Rows from block 3 of a small spectrogram enhancement model, named by matrix and row number. Rows with one number belong to one channel. Each number is 128 + 32 x the weight over its row's rms, rounded and kept within 0 to 255. All counts start at 0. Numbers have three digits each. After the name is the row's rms in percent of the matrix's.
After each channel's rows are labels from the 100 clips, of 14976, where the channel reaches its highest value: "peak in band" is the frequency band that holds the peak; "responds to" is what is common among them. Only what is clearly more common there than usual is listed. The data: drum patterns on synthesised drum kits.
# convs0: first 3x3 conv (model.mid.0.convs.0.weight, 128x128x3x3, each kernel summed), inputs 96-127
# convs1: second 3x3 conv (model.mid.0.convs.1.weight, 128x128x3x3, transposed, each kernel summed), outputs 96-127

convs0.65 090:118130130113072102104117131128147124094125111116098071102085159103126107118106133126135155162161
convs1.65 094:108081092108072150153150161151098048149118145093157160193168140153145127063148099128142083069168
peak in band: 2000 to 4000 Hz
responds to: muffled (low-pass); text has "noise"

convs0.104 075:080097103106099127136185144175133078062138072098181137181117136084147105094198140137100106139145
convs1.104 078:122153137152146113099095038092133117141132146146123143013126111145097139152131123126161140185113
peak in band: 2000 to 4000 Hz
responds to: muffled (low-pass)

convs0.45 131:151189142143091104092183169147117167083151098174092152160066178085124121154126127109138151116150
convs1.45 125:088067150115113120104115061112098057167070140091118145083140138114101113105115104139153108134127
peak in band: 2000 to 4000 Hz
responds to: muffled (low-pass)

convs0.102 090:147132129141116105110146131099164145113113132158078124144069189167085179083064108102192128151162
convs1.102 095:089074133081172129121128119120039089139100140099141120154155135142108100105145119132123119092170
peak in band: 1000 to 2000 Hz
responds to: reverberation; white noise; thin (high-pass)

convs0.87 114:124124144110090114140126108111174108105142103123107074096130120110099123142104078129134150139129
convs1.87 074:131106123143093150147116201184117065138084135130155177208155152141129166075119133121145073110140
peak in band: 2000 to 4000 Hz
responds to: white noise

convs0.16 124:128072096158166175146099070130062179151043159138124142116100098125137126083132160123138110139138
convs1.16 187:073052124080111085155145149165115054150104146108084092192090133136140106090105132113114125097165
peak in band: 1000 to 2000 Hz
responds to: clipping; text has "clipped"

convs0.14 094:127129140111132097133131110104186119128125109138112086102141138123096102145086080114118161141129
convs1.14 063:139132125151156137135109204179095141119086107135167180216173152149106170092140162133151069112120
peak in band: 1000 to 2000 Hz
responds to: white noise

convs0.52 094:171160147113144132108122151145056102121108147154140105127158138119148148140152168138129109171105
convs1.52 097:084108119115100102132175107094128082107159100093098170110105149140141105157130067128128137066088
peak in band: 1000 to 2000 Hz
responds to: rumble; muffled (low-pass); pink noise

convs0.101 082:153172127167114123120110109098147117129155094195112156122130184146062122151146136149182163143149
convs1.101 076:098111087102170131121106126100056126091183148091135192138128135161129131147116117126141108085134
peak in band: 2000 to 4000 Hz
responds to: pink noise

convs0.83 116:125145157109087081131143121115181108109146090128101053096135141123119108154105097134117172150138
convs1.83 085:130110101157099139144113219188107083132095109119155202226157151152137159071138131117143059086127
peak in band: 2000 to 4000 Hz
responds to: white noise

convs0.90 101:130091150106139074146146119098187133121111119151117065083152152137076108093099121124115153132129
convs1.90 076:105135093144149129145120210178084133120115110117158175230152144168123165116123151127158069092124
peak in band: 1000 to 2000 Hz
responds to: white noise

convs0.94 086:175110109127137131105087111121134142102135122119171122093118112170107126040128140150173109176161
convs1.94 098:087109104066105114137153128104097095103181153100103104174123148172115097131115094114125133068155
peak in band: 250 to 500 Hz
responds to: rumble; pink noise; clipping; text has "clipped"

convs0.70 094:089076144122117085170163141150121055056079072119190094151172132123152126105192153160100120134113
convs1.70 122:134157148138140115124130069089157127103143161182125100063083102135090110219142137132144212182117
peak in band: 1000 to 2000 Hz
responds to: muffled (low-pass)

convs0.43 083:118100125128138143186128101096160090135134148125186133075143100145131112149107099114121097120122
convs1.43 068:166175139165173167108104148163139197134044133155123111146116164138104177117087160140154119169134
peak in band: 2000 to 4000 Hz
responds to: clipping; text has "clipped"

convs0.72 103:131138150107087091132141122117180108130126106129089067098119154116129097141091114119120160137139
convs1.72 075:114118103138137140143116207173077101134090127105157194218165141157128142088120126126135068082126
peak in band: 2000 to 4000 Hz
responds to: white noise; bossa nova

convs0.26 106:111150161140139127123086114141086130110095159159151132113115148179131190126136153172172101157110
convs1.26 109:097104120137126115134181105112126120097128154112075150130093126173125147131109097100144172084113
peak in band: 2000 to 4000 Hz
responds to: pink noise; clipping; text has "clipped"

convs0.12 108:152069103155156182147101091125071176149016167126140141109129073162119151059153167134159062138078
convs1.12 136:089068108098109082150140146153119058129120131108084122203075116150144102108115120101113130088162
peak in band: 1000 to 2000 Hz
responds to: clipping; text has "clipped"

convs0.20 084:104077165124111084134160169132142079089059095098175103162188148137149114099112133187095130109110
convs1.20 093:126157131142107105143139097111148097116146177177136114100072115122115103216133129135133195164131
peak in band: 1000 to 2000 Hz
responds to: muffled (low-pass); one drop

convs0.105 095:131143142113137122139115109098153127103148127174132117078155143130062128142071061141142126141070
convs1.105 068:100106149112153128140114159140081129120061142132150122171132161138110159143097153124148130135134
peak in band: 1000 to 2000 Hz
responds to: thin (high-pass)

convs0.54 110:136098092164150105091142157122123187070123106078158145136089082173110160087118143111175122151162
convs1.54 125:068045139071100121136147091105098046142108097103109097140123138139122094128130104110153137111172
peak in band: 2000 to 4000 Hz
responds to: muffled (low-pass)

convs0.0 067:076090112115106121139163175195131089059100073125141139149123098107135095118189127131079108136128
convs1.0 073:120135134158161121101099042096126128147138130148118123029117097137107147146127129121152137166117
peak in band: 1000 to 2000 Hz
responds to: muffled (low-pass); half-time

convs0.68 103:126142143118135080126136113100178129102153102126119071092160132138090118151091074124117169146119
convs1.68 065:132122116157130137133114216183112131113090089126162179229161150158123180090143162124167072106119
peak in band: 1000 to 2000 Hz
responds to: white noise

convs0.58 104:136141134108163122156114139163081123140119127134121119117157162139140127105133184146133097135093
convs1.58 123:106124097104136107157182114102120090111139119104119139134115144149144125186107104126129132085103
peak in band: 1000 to 2000 Hz
responds to: pink noise; clipping; text has "clipped"

convs0.95 086:138078111126118150165120131108131076126112145122185140102154105152130128135118104113128101118153
convs1.95 070:147165145157177163107111126147142182134034135160122074136093154137100162094098167124140144169143
peak in band: 250 to 500 Hz
responds to: clipping; text has "clipped"

convs0.49 075:126077137122143092130128106090177119133077144191111111116114176142070148087069116116147122126135
convs1.49 062:115124122112190125131125166148077147116095133136167144194167155163094157116134166143151098120127
peak in band: 1000 to 2000 Hz
responds to: white noise; clipping; text has "clipped"

convs0.1 095:190158128109142135150134147151072106112116123169147107127147150120142156133167150139137111149082
convs1.1 100:070099124115079103129121092098112066121167083091091169095100137111136089168140059128125142076088
peak in band: 1000 to 2000 Hz
responds to: rumble; muffled (low-pass); clipping; text has "clipped"

convs0.92 121:130141161116071094126143122122175108097143087123094056100114138128123122155112109136128175162145
convs1.92 096:136092099149092139142119210187115059139102122120154188223160159154144157048152128122147050090140
peak in band: 2000 to 4000 Hz
responds to: reverberation; text has "reverberant"; text has "room"; white noise

convs0.118 079:100132152152193098126075098110151167114154142123174106072189187154133114136118118177122172165133
convs1.118 073:098096105113175122151148174148086143126110128125133116198129123139130134150102169137182106084102
peak in band: 1000 to 2000 Hz
responds to: thin (high-pass); shuffle

convs0.28 112:127150153120084072134147118130178116122132089110109051090147148119135087146117121143110169147138
convs1.28 077:130128093159098149133108207151106093106107088118161232213149139169136156102141125112144071083107
peak in band: 1000 to 2000 Hz
responds to: white noise; one drop

convs0.42 097:103091146127089099156114179171136097144081095085162120168219117134149136085156121172106096093124
convs1.42 107:135165114166110110132132109106145104104161142167134119109071100085134072191150121145115188129104
peak in band: 1000 to 2000 Hz
responds to: one drop

convs0.86 112:137119097106133094113191183150126147040141120109150147159109089095120158126142143136143140114134
convs1.86 136:082089159126097117098108072086115074148098083112121125071125116138114114158144115103172142156094
peak in band: 2000 to 4000 Hz
responds to: muffled (low-pass)

convs0.116 079:125126106131096120053105114117138134111100101075147115068105169147109108110129115107136115187111
convs1.116 087:108085109081080155132137132131128082135171133125117137172170131148130139111151131124150106068188
peak in band: 250 to 500 Hz
responds to: muffled (low-pass); half-time

convs0.32 083:092116160147097095142146138179117075086139180168172146167085126111149080200116134139091113120179
convs1.32 067:108145150135161113139115057114124113149073185186097133069094152147086125186081136141143182206139
peak in band: 1000 to 2000 Hz
responds to: reverberation; text has "reverberant"; one drop

convs0.61 097:141120116103140138199161135147116132105159074134130110111134142091103098099115127136130123121130
convs1.61 108:077124096092141116146124097089085075113174123100108123123107126127142104175112100110112140078109
peak in band: 1000 to 2000 Hz
responds to: pink noise; rumble; thin (high-pass)

convs0.106 089:163109130064062104148171158135137128084108116104139123126153128146118115070142115129150146171121
convs1.106 072:109147091138097124107112109083128102112159093125131155103126150163143119158162082088141129078122
peak in band: 250 to 500 Hz
responds to: rumble; muffled (low-pass)

convs0.109 075:089102106106104128128190160175145103069123070101141141153118109108136107102206120116091107115129
convs1.109 078:118138138155141125102093043096133116146137127140131132023119100143103148151130131123167133180110
peak in band: 2000 to 4000 Hz
responds to: muffled (low-pass)

convs0.82 099:124095159132140114096129121097150152157049135123146103062172135139136109103153148163135144180083
convs1.82 067:117141054144141123128148158124111152079161129113139206155086120180136158132136113100143119096133
peak in band: 2000 to 4000 Hz
responds to: clipping; text has "clipped"; text has "noise"

convs0.47 097:148079122098101098172129152163107100148085039092148129144215116199143133076159126090134100137110
convs1.47 118:149142118141141122124129113112131171105154121126118102097113088114134134157145146112093166091119
peak in band: 1000 to 2000 Hz
responds to: muffled (low-pass)

convs0.30 123:101085148137136125085127154113136159086089152129133135146121109133137133117145178143152117166140
convs1.30 107:108114056115165100106137121114084132110167165105105173118117097166142122111161089101117131092138
peak in band: 2000 to 4000 Hz
responds to: muffled (low-pass); clipping; text has "clipped"

convs0.38 085:118135153177116114104089107159122122173128152174159172100139208148081128093123125176136132113086
convs1.38 080:096131107116183115137161140108080178090111188111118124132119126160121153153087148106153160102110
peak in band: 2000 to 4000 Hz
responds to: thin (high-pass); clipping; text has "clipped"; pink noise

convs0.63 066:089081155107114073145129196163139089107037083139132135146183087161162107136152117122082118161118
convs1.63 080:146118114164138142113113103132140144129161130148105096107107103117137150112155138127119155109132
peak in band: 1000 to 2000 Hz
responds to: muffled (low-pass)

convs0.46 095:166083119142136122129118112135133155119090152119149126095123144169102128042125170151171106148136
convs1.46 094:097103117082132119133177126108101088106142151102119104158111147154124109140095106137131139083128
peak in band: 250 to 500 Hz
responds to: pink noise; muffled (low-pass); rumble